Weights of a small image FSQ autoencoder.
Model: 48-pixel images, encoder arch caformer, encoder norm layernorm, encoder depths [8, 8], encoder widths [80, 160], decoder norm groupnorm, decoder activation elu, decoder widths [64, 64, 128].
Training: adam_atan2 at rate 0.0013, 23800 steps, batches of 64.
Data: 195000 training examples, 7.8 epochs.
Rows from block 13 of the encoder, named by matrix and row number. Rows with one number belong to one neuron. Each number is 500 + 25 x the weight over its row's rms, rounded and kept within 0 to 999. All counts start at 0. Numbers have three digits each. After the name is the row's rms in percent of the matrix's.
# fc1: MLP up (encoder.blocks.13.mlp.fc1.weight, 480x160), inputs 0-53
# fc2: MLP down (encoder.blocks.13.mlp.fc2.weight, 160x480, transposed), outputs 0-53
fc1.168 111:529544432474486478498486485502490484524511510492499478467503513492475501535503496500508550461525466538471511479500481464508464529510501498491506533444469507457495
fc2.168 064:511501526513540479498499491478526491507494465567503519503487487482499502511481508476500481485502524555514487487502462496517503555477497536495473492531515522507520
fc1.169 148:485506491492490500496511450480505486529506519493502515517526472514528491564471515516462514526522463509488487458514498492544452506519460516538510530465496497461489
fc2.169 356:522491525498507469497505457484510469507484481437546509531496489510502500511493510514491461478508552516509497487513478479502561540512487507516521512500479533488538
fc1.170 090:534551463477472500515509505511497475536477517501520461451537514493494495527479497499510537468521447524472492477497468490510473511527499502495501523475473472482493
fc2.170 088:507502497500494487509474494468536490502508521556434479519496483450475511520479562477521517515491494568498478485486470529504452542429469517498456513477556478495525
fc1.171 108:526544432481501502517499476520495483533483525487495471469524501490503498532514486500501534456531445542459485453502495471514480490522511490502522539454484492449497
fc2.171 072:481519489491497468491510509540496508504493517568495477501510503552540520488507526469492498519486530543537525478502520514510510506480539511483453483480509498499510
fc1.172 087:526524435457508510527514493533505474544501504480482458465509502502508513514521486489475564470534459532456507464492475493514468508539499519508524520474460507463488
fc2.172 075:489502528503517482495485503494505514451522504480453449536533496509496541518446516496503475536511505529485551477499492471530476522478535515474442528485533527505519
fc1.173 099:528528432488498498497493502508498472546515516494498475458516507494490514541500489518521531436526441521446497457513508465518500507546492494499538537481448503468517
fc2.173 074:459521468541461520462509456490527544457481481532477495528491492475501550481460489498454512493474507539495502552499507497522522496508516529489473484478501463500530
fc1.174 105:500527470499501495511480487481504479530478544497546482509523483488520459511506508508487519477534457524485487493486512478504484540512524504517534501477503506473518
fc2.174 210:497541485511450486501482489507501511543481523554538516509526507486506448493486494482507524487480479528498464486464506496496453468501510505498470485512534433512477
fc1.175 092:548523432484490497512499475527492484511494525461473467480508497498499487539492515513475562464515460547481489497497496473510462502515519498482512515462465502474526
fc2.175 060:544499546492491461498498512501513477541497558462471500510516507497453518527482478464499522487505471533475468455499469509519456521504510498496478554497530553496510
fc1.176 085:506552465492477507477492489499512520516492549476521496483501485491496500548481503487505537488512469511460476480507467446514453539528479514508491535478469516473511
fc2.176 116:520506486527487501489508492495509496552531480524492482515496490505489477520470464499501505447538486543465527492491485442519437507533468514519503503492501454484494
fc1.177 113:511535451488495502527487499507499481516477537496502466463517497495486495542483480513502545450543462547455486465511474477531456524517495510505541522464457490471479
fc2.177 057:499494541547478516465497485518501544481488468467473532495514489492516543484496505496487517531508492484457501530467518524497515487469520523495499469467505504511503
fc1.178 107:523526439483492504500486487508500480523492523471507479462514504493484489543502506497505564468535445543458472472497479474521476508531511502498516520462458486458494
fc2.178 033:545498513534473517485513491533493499471479453482500494540526517516494503474500507484523492484495519552494519530488549494491511528461546506451496486446501457491529
fc1.179 096:536548474496491505509496505517506512518467523489489467471517493511494480522501514500511548471513458534455483484509504473509483523524475487502510516466476473475472
fc2.179 051:539514503497505496544515537501524480471523507540511449481461479530500493503538485486521472486497502545514547516496465512491480541498526487517488531497481458485509
fc1.180 101:527548444480479496506500474500481473521499531486497488493523488494493487528484500506511552465525452516449484471503479485518463518496503496499502510468466469452504
fc2.180 058:481525460502457507469489509516551490501470537532519512493462469489481484470491516493511520561442520559461492516438510491533484491510506523491489481507469484516531
fc1.181 105:547533435491474491498494481516483495546485528455499496475540488509519504528477468511485545488507453522475494480502501477504462510517490489505515523490456466475471
fc2.181 122:479548462490512531513508518502462470510530530489462471474534541489506521501529501505499560492511443523500495500490526483475419478480492484488488496502543510508480
fc1.182 101:519538450483474515533500483480503481513501534493485472468502502510496515532494492520507539480542454542459483469513505461517474508512485514484533524468466483459504
fc2.182 062:496524469474511521494514529541483488485500492473459493498523482527517528485506537497556545500517487500522491515498486480505508476503498495506466501519481486511514
fc1.183 096:512537441466484495495495479502488472539476511495501470464536504495490485523498497504494555479543455555466492482518450481518456508517488507501510519455464489457493
fc2.183 087:517506508491492446502515496511490488513467529502500438503505482534531540521511511496477515481523492560505517465489450490494455494492511496479464523494517525475522
fc1.184 095:524531443494511491515483499512490515524485526505483480481511500491501488528508514514520551472537482545465467459527503490493471527528480488512517535479469518486496
fc2.184 082:537541486495485523505496520480492516533502477497521526497490506516497538506517534544506545524514515535483484493525460452524456490552469476522529520500467508449488
fc1.185 086:508497465490503515500477498544508453525498512495471484473510523496509536532490477484475536480534442529462489481510465495539488484549490535485501523457476497474546
fc2.185 127:447520472513500526479488496473508501539475510499516479509507510488494574495491523506501519519490474532473499512505515547502492454454490507484492494474525459523572
fc1.186 104:514559465479475509517498496511494500526494526487518459458514511496503497516494499512506533464525424529466482481508497470512451522527490501493528543472466494466505
fc2.186 049:503529546516519462503514476487544510498490519490550513514489489494498593517475490496498479500538519546500535456508488472541515485491473541509483534465520520510496
fc1.187 105:533556415485478502505497488519504495512488523476498479466514500503505487539487526498501554464519458541459496475516497458517447523508482501493498527484458505467491
fc2.187 061:525478567519521496497514485473500492476484460509504515515498497524482491493493441531514510425513494480533496497529462474519488531490508529542517474492493522486480
fc1.188 172:491496502488481491512509464482514516496503501512513515512527460513510501575494498503480517492551451516497487454532503499538458505514471523536525534467480479453473
fc2.188 252:534483529487517460497507458487505463517484485474549517533495491506503487514495500519493458477496540502512497486510481470507545571493493508520526514508489530499526
fc1.189 100:515547457493490510501487496498500497516506513491500472475517512496499506556482514510513558457528445544442492466485505486524462517506472512492513531483476514460475
fc2.189 040:488500488484446528491520496500512449459470505544488466517498474495493506469512485532478459523491499498507524492498462504494437562542547498492490485443469499516462
fc1.190 098:515525444488485481509488505508488474525497506487480477463501510489490486529493488516525548469531450526449496454500510472514489499537491496501528539465460475449486
fc2.190 040:537515496505497492475492470482516539487456478471484496529508490525516453509467485496434491526491518477481504519491502500520493491491512471479478447494466501550522
fc1.191 103:520565461493478505508493490499503482518483512488504463461520503493499494523512507505497548464533436542464496480512494487522458519517499508499504533455468518468508
fc2.191 059:548538561547485472452507492438513506499500436501547504514504497512471478517504508492512487550509493514465511500491481539546499514475514527487481506510551524492522
fc1.192 104:531534438502490515514500482517500494515484521477493475474530502516491496533492513496506543465513436526468499478497490477511432509511488500510511519477449493473497
fc2.192 040:526521546522526453480523491557520493516495494496537517508488511505519521493469496489512502491498511550487522512492498499501517545489541521512453490506547504498537
fc1.193 095:530530452498514489500484495519504500501486532493471455471526497493492525538498500487510561454519436549462481478519500472509450511529481499502532532460460508465500
fc2.193 049:512473482498496509527543472486503492500523502473510496507552505514506471473496446504479516461514487460520492510516482494522484552471526499522526469527532515532498
fc1.194 106:479513456500503505481491490533490458523502525493467499472547516509528534508480491516462548488559478518465490510507496493510486506548548509488499492486498517486531
fc2.194 178:482522482516508505483472497449485475501520488511486457509493508500490545514499505496476522513500473555471512495513489528490463523498450473495507517472505490492525
fc1.195 110:521518446468500505510501491499502498535497509481509480454528506492495478530502497493505558467548442547462493471511496454517468522522496495487532513468453483449493
fc2.195 035:472495491539498480487528506512510497511537486557506482534500485508475504495482501462522490540509537573518546495503487503500480497505538542552454498496533519527510
fc1.196 080:519530470472481511499502458496486490502486521511498460486514486505507533511496467503499532453534451527472506499527487480514433544495504500483506495452467476470488
fc2.196 109:514570546488513513499471507499467485522526502471562511499512477487472480545508482526530502449515489478500479458523459468483448560506464462537509543515509510496487
fc1.197 088:502584469499503542476507474528483493542478516489492479487527515510507510515493483497485541475509458533494490489532498496505466506559510504463512513452490520475518
fc2.197 102:548490523505476482497507471458464500527525504582529514511533512533554517506503480526466526502532467497523481482530483531465504579485510464544500528504516481473466
fc1.198 100:520537448494471502510492490531494485531491499489483473461502514509484491523506497508501559457533466537466483465487490471511462514503507505500505514467463476466493
fc2.198 052:488543509522462540456508499506496494520550470465515468494498524503509463510470525497468527539466515515446507510449500473503462457497508473498501477465502475511543
fc1.199 104:527540444464496523513492494518493483538495496500508480459518505497494501519517487515494548439543467546459505479507484464523447518530503515500523521473462481440495
fc2.199 056:483514473523548506490516502509478485537498436567543515477527475503503466511491526487523521508521492518510492500517473514561492509473528542507495497495539525502488
fc1.200 100:531530451479469494518478494518490502522484504477508478457533508470500503533498501493490545462519470514460490471488473469513456542517478502480519518478471484460497
fc2.200 072:422543489478495471509494506526516525517481522468442477455531486479523510508517510475505456526520462477502504476509525506503498456455533518512442502495515492507512
fc1.201 099:516538466509487499492477490535507515511458537477493500457505511481502531514489501499489537453523459532452471505484504485531459529524515525473504495487445450481478
fc2.201 091:490476495497488475482508473495517497506469524483488492486495495512504529489514482485480478482489430508547509495537518503544507528461492533499479482484516477499495
fc1.202 076:531571468492474517506516504466483478543525505504498486493509517515509500515509480544481546485529468540459489486516466470500442525503460490502540517462468478459497
fc2.202 117:521484515535481496502487515491549480525531477541540498485456478512492509525484513499523491511517467470478519483507449462517487525494464514505475533500532473490485
fc1.203 090:519551463490528532495508488497500477498503499502524473478526490481499469523494490524490545471529466535459489485493464484533456511530515511489510516434489497463496
fc2.203 095:567532477506486548490481529532512487503576481471526471485503507503480422498467565498541521518487454487482514532515450456524457547492496488497513492499461538508505
fc1.204 092:510528472472477494503490483512496500520478529490515477463515498494517492532496510494506540475543432557457479488514483480522485510528508497490525525476481491469529
fc2.204 065:470556498531497539469508506477502483516515505542455469471484505525507530488505511500555507517472461473483505509494516479490493449477546538500447497491495455486475
fc1.205 106:522548442492490504498491506519479493514510494480506451453539507488506476511497509507494554461527455535452498495480502463520490549513515499485499508479452488482498
fc2.205 068:500516506512478504491520518512491534496525472554516459486479500524485492492507526495488471472516482549515555495514488489502497527483507524525469503485507484498535
fc1.206 073:515539470499472506496504490507492499533497532501491478488525482513519532550482516520505549460542479532460477459524490478522468537520484500506526528480470489441466
fc2.206 100:534508438516507541492495526513492508441503508524472479469508527490507510483494527494491554532475471549477497520512491492505459454488506490486512477462517463507476
fc1.207 106:527531440498481541495488509535493478505504489481499473441512506481500476523496471507486552472530465532456498485497485474520469542503517508490514504465459478473514
fc2.207 085:503515505506503461501513518508474544509521533533471469500514538524491510508499552450545459493486501567511524503511540497472490480520546481509473497511509475533552
fc1.208 101:495532463500522476496475482508497460531467563502542504513499481497502516510503505495494528487508471510474478496464514474500502532525525502496517521478503518498529
fc2.208 195:499548507500474504506480506488499425548445538509543505502544486493517513506515511483497531456512455489505490482484496434505496525494508507497483492527461483505482
fc1.209 093:520547435488490484502509491506493471523488530503513478469515496514493494511496501508506540465537461543454499491483487481539449541505510509487510512481473497457479
fc2.209 032:487515519533478513462507546518492481519548492443529474521483507461494497549501483519463523504517509477476479476486476469477506499510493497507490507503483445491543
fc1.210 100:502558453449502456531486509495491477527519536517486476457531516510493485526491496488532534459520482577463484458489508475521455511505487503497511554485473518456483
fc2.210 087:541566504492505513518522494494498457520509476551521517493508474509488526507484513507505549481534499519508491486503456442506423538497507509511520490498492489477489
fc1.211 096:502508481521519478495541482472477482549474513511490512505519482512499481534507465515502527488543469514459497460547494473507489534542492491514522534500491486465479
fc2.211 173:527533449499519548484506499514506470498490511508466479473513520508492541498516537501493556522522439483476499508536503486521456486528485508496492500463500458500487
fc1.212 093:501537485500502511480481462492498469497461533513519503484509488493490502547498501508501515483515457561491498482509479483528460533491484520524502506483473470473495
fc2.212 122:500545495497499505506474501508515486529499523455512507486494465488490499509483472501488524499511473530449479484524517463513458489523475508530501509472510486501487
fc1.213 112:513538451476513494521487472515501491515484510484519470455519498499505486546494503511502532444521452529470488462506477458521471516509511483477533522460458487456504
fc2.213 046:551426559508537489507502496496497541480460502506517507534485470514521526505505553527479481469549503531511531479496489487487507573474507522554484494507519550489498
fc1.214 095:524538451493491510520492499480495494527480534488508474477522495494500488547487502502493537458524448542468485466516480479518449513520490508485539530483459499469502
fc2.214 056:490469498487495491470500495476450474506505542518459504491505524521554534481491529498501485471482483557461522498461516458488502509460523485446481474500510478521487
fc1.215 093:522547461477494487517510492489486475526481543476502489440491519505489485523484520493508560450515461533464488467494474469517463522519452498494525531458473495463474
fc2.215 054:554480536490505427522470480485478512478470487491547543539514514499497490497499523507445507477480526495502477513488480479522494521464495484487537506507512474488536
fc1.216 077:498540477467486485528507503525504460473505516478516465439510501535515511532498478490510544492511460526472480492482436483519482555516533508457498519478480501479483
fc2.216 106:496528462519513529490503502513475500514536509555531461506510529525502500473490528469485521491487431589499506514490535494514461500461503504464481493486507502493552
fc1.217 091:537548459487502494520483481493509468512497539461500472475510502493509511549493520518495536457539449554448496489505478470518473545508517513517535537468477501485500
fc2.217 118:534487473530521509481533488528493502541487494424466499502517493529508526503472504520505542540502460465479527510501480464489461535491505497473509487488489521532517
fc1.218 088:498534438495499496497512472512511495505476540488496467479511476520491518525495527517509543485549470507465491471505492475531469500531504520507511520453468483476491
fc2.218 063:511513471484514515489475505499504490517534537449462462501489519486507490493486549492487517528467497557477505500460550551512528455517480532486506496507460472487522
fc1.219 102:509546463478493501498495475526491487539488527505497495476511495497508505538496496505510541451546461549448483468498467466513476543492488494501510535459464502433516
fc2.219 049:518559506487503537503477515497474464540507449483505488512544554567540475496482530504498557513492476490480430514490499475469514537519506482493521492492508494493519
fc1.220 094:558522461500496506511484506510519457531504531496482500467513489491503494511494489496508550459514459522432487488510460494533463515501513512492514511485466481487499
fc2.220 104:511476481493504498493514487541483512480501510522451466498479539540509475482500511481487508518462487552500522522485516490513492515476519490448497467462500491522530
fc1.221 213:476486512494493498497507456512514519506491467508518518523531467516523485566486472497476501470555471504497493484520512522538465500499485522531515504476500482452486
fc2.221 218:528472535499509458496510438475505458518495485463531521544496481513505489527490495522484477495506525504509496478516489472503516564494480510527528521499495523483516
fc1.222 090:485549449491503497523508490496495481538480532491502473468502511512494506539491503503502552442538452532456495479505484489516480508536488509497519527465464480477507
fc2.222 050:552516500510473555471483490469492481512528480499517478538489443488499458488462545510495527490456478530485505537480474511533449508509496489476523485496516498472541
fc1.223 089:529541454470450478506488511508507479512481507508515480490515497491509522522512521494488537480517439527472492482481482498505432494528484494480507511492468478481489
fc2.223 091:516529502469506493508500491507503520513478528515514461510552499496521538489520564466484522515517466513518498494502499449514442465492492523504481464503532467468506
fc1.224 093:522540442498472514494484491532482489493495492480539474454531511508501492521486493492500553475513465537462492483485487479504480537517519495459502502480450483485510
fc2.224 088:528471526490528483508511513485497522513545529524522460503490506535504490501521501480521470458512496518509547461510462508476482537476475494517465492494528476497513
fc1.225 090:525546474487493499514490503495493463510520523491505486458512523482471501536510484528518527462545462511467489458517488440520460527533502509495503518471465491486497
fc2.225 081:533516500537505526460498519460514481520526462462462504535486477515505571530478488498463522479505487480498496507470465431513483539471500484489469503470494535494527
fc1.226 096:526548447487457509509498483520508469532490519503516484472516510506503499521491490510500554473546468545460493489504498468521457539516494505499480512481474485473522
fc2.226 068:551509533512507503502502515478515461513526489482507492494487492487508495517501479510515510494506501446498493475489435494491457556487490469543502518493507526487482
fc1.227 095:543514450513460527476509476517504479495493502488491495499493502518526503497482493517477520445530463512487504490481500454516455506516517502489486503475467507478482
fc2.227 234:519526500510498513494491492477482475530573494553513499503527502498518516523493545507479538529520502481499487493507431391500467505477470475517514513498504540497508
fc1.228 096:504523471498469518502518477512511477549492520488520505512492493502495508538514492524503543468533468522484494473518498489504441498447486502502512515496496452479528
fc2.228 148:506534458529518561476537507511487452509476496511456454479508523546493556491479506507502545478470455493496521529486477448498480514490497509479496477457484501509504
fc1.229 094:519534463501468515504493482507512464555517516481494493487510508494503516536495496521492564472508431527446489469508487480518460498525498511486505509450467489450524
fc2.229 111:451527500502459482490521471494499485534525518466484462499531503531485518503510509502522521460520478492505505468496499456513492511545488528504496512446498457483476
fc1.230 090:545550438479506495493509491521492467525496509482496471479507493496494498521493490528491547450526460562448497469503483465508441525485498501487516509479470509484486
fc2.230 096:515506490476520503521508496482490452543526509565518488497518506485494501529498543506498514477512466553504495480473445476489508514501492468536497521505525525497535
fc1.231 095:535543443495515498483508488525502498512475536487490487474501496517512499525505512516498549459511444525460494462515509478512472509552507505500517525469477519473483
fc2.231 087:442534506540509471470470497496477521472501525524481475525510519508539543518474493484490501491456466548465522486482504542493482478477478503502489505479549460517504
fc1.232 098:533507477517481506477492464499492505565504485481511488481516495522524495505498481520489531474499441531480484504525504508507455503488438493487527499494505478522487
fc2.232 240:485497512501446509506502496473508554528516508473506491510509483506491529524494554494546498492525467496480501490524480420514529532487472504540477500481504458515529
fc1.233 099:541547461487482499527502503507497501510467514497490485457503509493495491521513504500514546475528466556470504481506486468529467518524514501492521536473469500452488
fc2.233 054:533494463497530512520513498486472449543517496495518540489525493520528468480507471524492488511515454518500489497508455452464479537476468476497541480508482512510488
fc1.234 099:525546438489491498511498491514497486542508520486502463458504503508501478535490518512503556463531460547460484489506481463518459530536498502474503525473459497460510
fc2.234 056:481559507505525511488511494498537476519575546500506502515497496512513480521462486492546509483474492510460516499479543507519491514447545507463503502507544543473573
fc1.235 086:519536441485512497511512479534500489525507529492499477483498485494512513520484491503476541466529472541455494478489508477517469519492479501496499518484484494467471
fc2.235 106:540458532474528472532494534466531457557491475498483470496475499498490551515539470486534467502540469485491514472502535540535454500476455509525503513500561500509524
fc1.236 088:509526452467489499502518490485484493521485516497527488467516509510489491534511511506501532479567459527472495447507479471498453495501508481513521540473471502436522
fc2.236 092:499553488540510533453491503533503513498502526498527470499472490493494502490464487470485545528433462534457528497455500510527473527466547509468486514471518538501533
fc1.237 091:547559457503473486483500475523484496492498539491499480491531516509505510527481525509484512467544457527471491489491508464508479525518533500497492518478503490471510
fc2.237 139:447484500509491494503493492499557508463460475519523495499482460474470514510493529510517486490503519478468506497508468492542465500487494538530491507499532492506481
fc1.238 093:527540468474484494512493507507492485514489517490503468470530513486501505546503499520501531469548472542466488481501493459515471542512499508494506524468466491478514
fc2.238 086:493516507509507535521525518497519488536523484468535482499503497492476476483527481502571472548504527452530490512509459497541471505466529513482484503487514526546548
fc1.239 092:508555442488465520508500487504493495531513517502501475459518515493516484510497506517482557445518461534478494493501483464514448519507511510494513509472476487459510
fc2.239 080:491500507504481488495478530501544490545548535504510477515485493474497536561499538460494488474530523561465516473531498491505481498517495497527476544512526504500494
fc1.240 166:519496509495497485494512421495511482513498506485495515533510459519526499553475493544469509510516486501498490459523489489517469501501480516533500509484496503457488
fc2.240 283:477508481503489507501494514516498478461505507484486494475501516494490523492505548482502450489486542550497499518487510475496551449531511494480497505507468486515507
fc1.241 092:544549448500484513516501485511487485523485531477509484469511491503487509544512531505512557466530460541473496470508495466535463510504484506503514522472458506470523
fc2.241 071:506491442478525526496515515546500432496544518516481491470493505512503522455484479449506509478505445544490522538495492429500477537476498519481497480514516533530533
fc1.242 092:536536436492464505516473496517477466490487512478504485454504511470484480519504484504512534450536457528458485497504488479489472501518485475495511517467451471466503
fc2.242 100:510487483501467497477492478540498526526477534512465474487507508508523504483500529463451511494464519535478508512481511470490518518528514504469481470520475489525545
fc1.243 100:487575460511468506486478498519469475504496516495518477469526516489496484522501498495478540484501477541457464499471475493497468546507494482486512494476485470467502
fc2.243 137:493521472476489536545503501511512480508522525511497483475514499541488492502524545520518514475533455524478510491514495475527449502498451519491506521489497463487480
fc1.244 090:525550460478478523505494476489486497526501536493490484470517520492515498526505520509488541450529444541450479476499460447514475519517491516485523502479477497469499
fc2.244 095:515525501452488504524482481479505502520515513544537514489529497479481520495535522488515504466552450567513475495563518481499468468481465493526484503529554469510494
fc1.245 101:525552465473479491518483505537489494525473532522473467473523521511517507518516520506500551450521459542459488466491462492501454530528491485503521511488476467465498
fc2.245 055:498516498483506497518492485466550499573505517513489512532479455473488535530483523498525493517492517521510506462501491524518490460494462505552501512488551494478486
fc1.246 097:495524453508510506508483493526484468503515548528528486484527497489511507536497482508481556445545433563465482468504502465522500562493524494498531530480517488471505
fc2.246 129:479544448497502544525499511559512532500487536454497520480506479483488514454491496497519517514502468545495470539504487495517474487504550525484492463519508491533498
fc1.247 099:527542441474483494519493493512495484516501521504519491479514496486489499528502524513499545465527487536474490484498517460515467533515494508484522529475472472457496
fc2.247 047:503528513530510508468515485462489522529512504548490536539513448483544512526469540503498515495523537513551495485519490476518471550502490506547507496509470492458538
fc1.248 096:541496473495490471488496458512510465497493532499448494496515498493516475540497456522501542489559442524480458480521502470515489555509530516499477515484489479469543
fc2.248 170:515512496472529497508520514496488464552487521551502488476520513507531499494514517488504559510479439507537502488484510489490474536514497502500498495488528489499521
fc1.249 098:518536451514490491504472492500519505525518539482486503480505495493483509524480508485517550453510460540457477481501497461541446522530513523505510509469469490478484
fc2.249 059:491486506505506483509515477479524463530487494484492530541513467534519466508503503495450476513516468543513496476514475494553492510482476531511517484458495550492509
fc1.250 080:540518454486492483516511466534535478497491507514480501499499482502515476540490479498491559458549445510468493488489484487537475514490537530496516507469480489470471
fc2.250 135:475553485494481524496487507495527461554559517506462483501513492531530530502488525471503531493518438524473489474514527479545440462486500503507442505489512460499517
fc1.251 094:534535442494495517490498489496499490534484518488504468474521509498499502535504484521493531476542458530467474478519473477507456508531489509511516530451481495455519
fc2.251 075:502523466504498493481445490511509493511498534510464508535516463491507520493469498448506483547460516536483492495448488513479476509489533477478468497490523544475519
fc1.252 112:508556454493482499513500491508506471518485518481488473464516492503498484545490521507509553481531453534461495465496502464530463515502497502502532534460441499468499
fc2.252 055:511526520519479474479506517483514479465493461478552502516483502536524538503483500534489492505495508554475499518512483519535495544515479509487532526472522500482469
fc1.253 107:508540447488477497512491481512504502510476530510512464474512500502489509528490511505515565457539461550462492488512505463508471527519487508500515531478465500463497
fc2.253 072:515477547489531474500490484497469504469506521423491527510495503498524535495504514518497524483521515509491457508500541481497500480478516484500526487518527525488512
fc1.254 107:530532442476479497517498484527501496532498538494498475468506501501496506537499518500499557462539464541463498466504472475521460520526502516502529528478464502455495
fc2.254 050:455501539495563479487502485495499530487481512507462515538513502477526530517486509453480482526507530507511510487512519531510520546476545509493490531527516496481539
fc1.255 094:524543452480482520491522500513492512552510538485497478502533511505501489515490520513503535479542447541458496474510514460527470488483503497492504513444481499466515
fc2.255 079:502514521517505458497457507479531524527524519457524495492494491463499513512507479466544495484514479491496481476479486528513507526484468518502480563538534520490484
fc1.256 111:518561438475482502509496504482500485527507513496518483467516492503492480526485501505487548460519457532459484479500492472529475533520516508496534517461459488469512
fc2.256 065:516483497525498512493493550538491485462474486520510466464515510494486506471497498486524497476477514503480512535482497493505507492528527483495527467498476479532484
fc1.257 076:534549454488496475508490500499496508508479529488506498472489496490501494526508508491522509481517467512462473468500487484502485521526508483489520507478481508467487
fc2.257 113:516523499482525507493515499483524473519537500520495493494510515517501473526491552536483559480525449525470500460540506491525451452533467485537555562481494516485500
fc1.258 093:517512459509503507491501477500514504519515518483546478461527475528520461523506537493472551469534450570480497503535476478518472553532509534503511518473503510503481
fc2.258 160:474546480505477487491494488478514440509505506537541491494531470486509534511470496507509513483536440551469488491508489464519432532477475506515484512486516449494474
fc1.259 103:514541444501485497515496478505501492534504529487500484470512502496498509530493495509500561458526463540461479457505485469512483521511492494499519536446478480454478
fc2.259 060:472451532504471520490494497483496459465516469452456539485490530501478503521479467531487527523505527442514492524503480488470492529479494449505501507522492460480505
fc1.260 108:507546441485489498507507493513504503527494510490497480475519499502507487544484511509498571451533456534459489474522496473517464531511491501489515525447470484456504
fc2.260 041:519530534473523502521533472479466467517513480464509506553567508543511519512510475546493501469552472520496499498511510479475487516475488488500534491480530523472475
fc1.261 110:524560444476496507509503501516500492539486517475508474460524488495503497533506516507498550465531445549458483479500489471527451520518499519488516524472449498466483
fc2.261 061:533499533521511497502515501459499491498552441467540506496494499488500448498488445557483546484543525466494496492542452458494500564495486474497555510510464526478489
fc1.262 103:520547454470506484522499491507501497531493503509498463458518494492488507513510496515494545453537460550459502482521478481518465534519507502484505510456470497461510
fc2.262 082:507540560531477470465459494465455516485529462541588482506530506512498471509498506514494488523483522533498506488480504508470463538477510455481436521486540469479553
fc1.263 095:513550463470496514504531487514512477506503519498517503477526488515509502516497497506490533464548464556462500466511494489558466509523516510498514512457484497475485
fc2.263 117:489526481511521519507502514513564483508536484497540503488475475476487506488490503482532517490506468502456493531494508495574482514463506551489469503510505516502519
fc1.264 105:516538460462497510496506499509488487535487517472488470452512502499499500526505495512508556460539443515466494459501486479530448516520492508481527521466447491463518
fc2.264 077:437500515485520473520471524523492502489512512492435495514535507504483552508499510450504515499500496568482500504495526498471524487479537509489463511517525486493503
fc1.265 095:544526449479468515502509496519493486532488542486493472455507508501489515534518519513501554466530456522457480468513498474517470514552496508510504522476449489456507
fc2.265 057:508501513481480499484488438527485516495534522520544530544526483516526529506487529460468517481493536525495479504492533481493483471471515512508469496499519525456550
fc1.266 101:512556447500494502493495491512498490522497517480505470472519496493506502522492494521506540482527464536451486468509500461517475523498503499485510509468468503466507
fc2.266 041:529517494516509505509523520485528486541496498503531511485459483494450485481474510491520498503518510551494501499517475472500521513495504526499505453476519514550515
fc1.267 104:522537445492482499521485491520502485546485526485489464451510489501497488537500519502504552462520466538462480491498486459527460515536504504486517524466481490460507
fc2.267 041:487470479514478494518521474486502461533524503547509512567531461488526518529462481514512503501503432539492493446515465499525478492502481549479513537503532516469487
fc1.268 107:521541462470492483518487500506497497523488532497493464459530493484502494523499509500503538449529458535471492475516500469518466547502526501491509523457474480463477
fc2.268 079:493487528510490474498495540504464540504499532609504480473518509501490512489526547464508477473498572524491512477490486511480489541536505486513472492512504476516506
fc1.269 076:505561471497479492512493467524497474514468508519511498514515470494490501525494469502482523443516462536475509483485453465507458568498507498505524512481485496492543
fc2.269 154:481507491498504533508501523482496458514542517547535490467503505493501528508512529484515560481486408541489499484508464497501425532501470497517501495484502485512503
fc1.270 097:536544464506484506508493495497511487544486521489484474477519499501512507527516508507505558472505459537464473482499493486519485518505511506498543527456481488464502
fc2.270 044:522503494492498536492502517500512485483492553528464499498513529454503554508502524484504463489478484512503484500496512510487514485538527501511522478546458504536501
fc1.271 094:529534470475488519514495484503503474501507532494506488465517512507495480515497508484511530473549451530463483484502509466538462519497496503495509525479463489465488
fc2.271 060:527531470500498501514508503508523512468472477524523535502489464517494508512495497490482533510519503575469477490498467506523452545520529540484464509506513565479519
fc1.272 094:504520472477496506519509485502500444560468500508521510515494504511481515525510458524508544474569466541463505486518476480528471506509479516498492489477475473490501
fc2.272 168:488517495481489508501524510483506444519548521482450493493502519512482450517520532513502546468529439474503530477527463486506453528496471496519490537467478495490450
fc1.273 170:492520473528499550455493466520487496496485498495497495490519513508530495473470494520384525504496491508479499533473508494495482505501512490439501478490485506500501
fc2.273 236:488568492503517505497500498495496459484482498650507500505503503498500493494500512505477507488495489529498498513497472517503467481489499499504507504500515496488510
fc1.274 084:515528453473469507527500489497497481524471511511487500462492490497472525514505477493503550461498456532480480479506501479527461518499463510495528527483445508475491
fc2.274 074:450489458538486532462499478527498535491500546541450478500505524485506489490488533505486520535471479512476506522444529493538516517512508524451502458447481467513532
fc1.275 109:534555446491482495526492498503507500514484534471495480470530497484508501540485498507492543462532479532447483490506488456532466513522496516494531530462466492454507
fc2.275 051:498473481500487534485515465524480529460496483484487498477519510498526536487518518521475536509520442476475478542499526497442529457521495484521492494504516465477473
fc1.276 092:530535458480476493506477472505494482493520539513494481470520491485500488534510493505479561501539490564452472464503478492524466537502479500488505512482492484478470
fc2.276 102:507526510503492496502508520482533475582551481461495487484490475530475540511498482524491550487514474521481510483543517470545459467530456505501522509484504496496493
fc1.277 087:515545447490466492502531499499488489526503529516507465485513514511495495548512515520509527484520476524468498457519479474505455536515486483508502531462500463455498
fc2.277 091:499542492548486525472472502505523477487520533554523501521457508500477527518465546515483520523494493531479504480512507458504437519474486508475525550475496516482531
fc1.278 082:519562457491482525511505499504514483514479539495484490470517511500504505517505527497504538470524465527480494490494487451523479528537508521476528524465497492468468
fc2.278 091:464484500495492506511501495487519480522487494534463531536497464479503468477490509524508500495535522512482500489504453451534435487505472523511512470471509480467455
fc1.279 178:477502501492496496503511454477513511524499501493497519519529466518524509569482512505466517511547473519496492461536487503539457501513458522537523528469496481462471
fc2.279 278:535497520494520473495504456483507450522498487442544511528498494510504480514493505519489473479507530513505495486509471461503535569507491509514526513502475543494530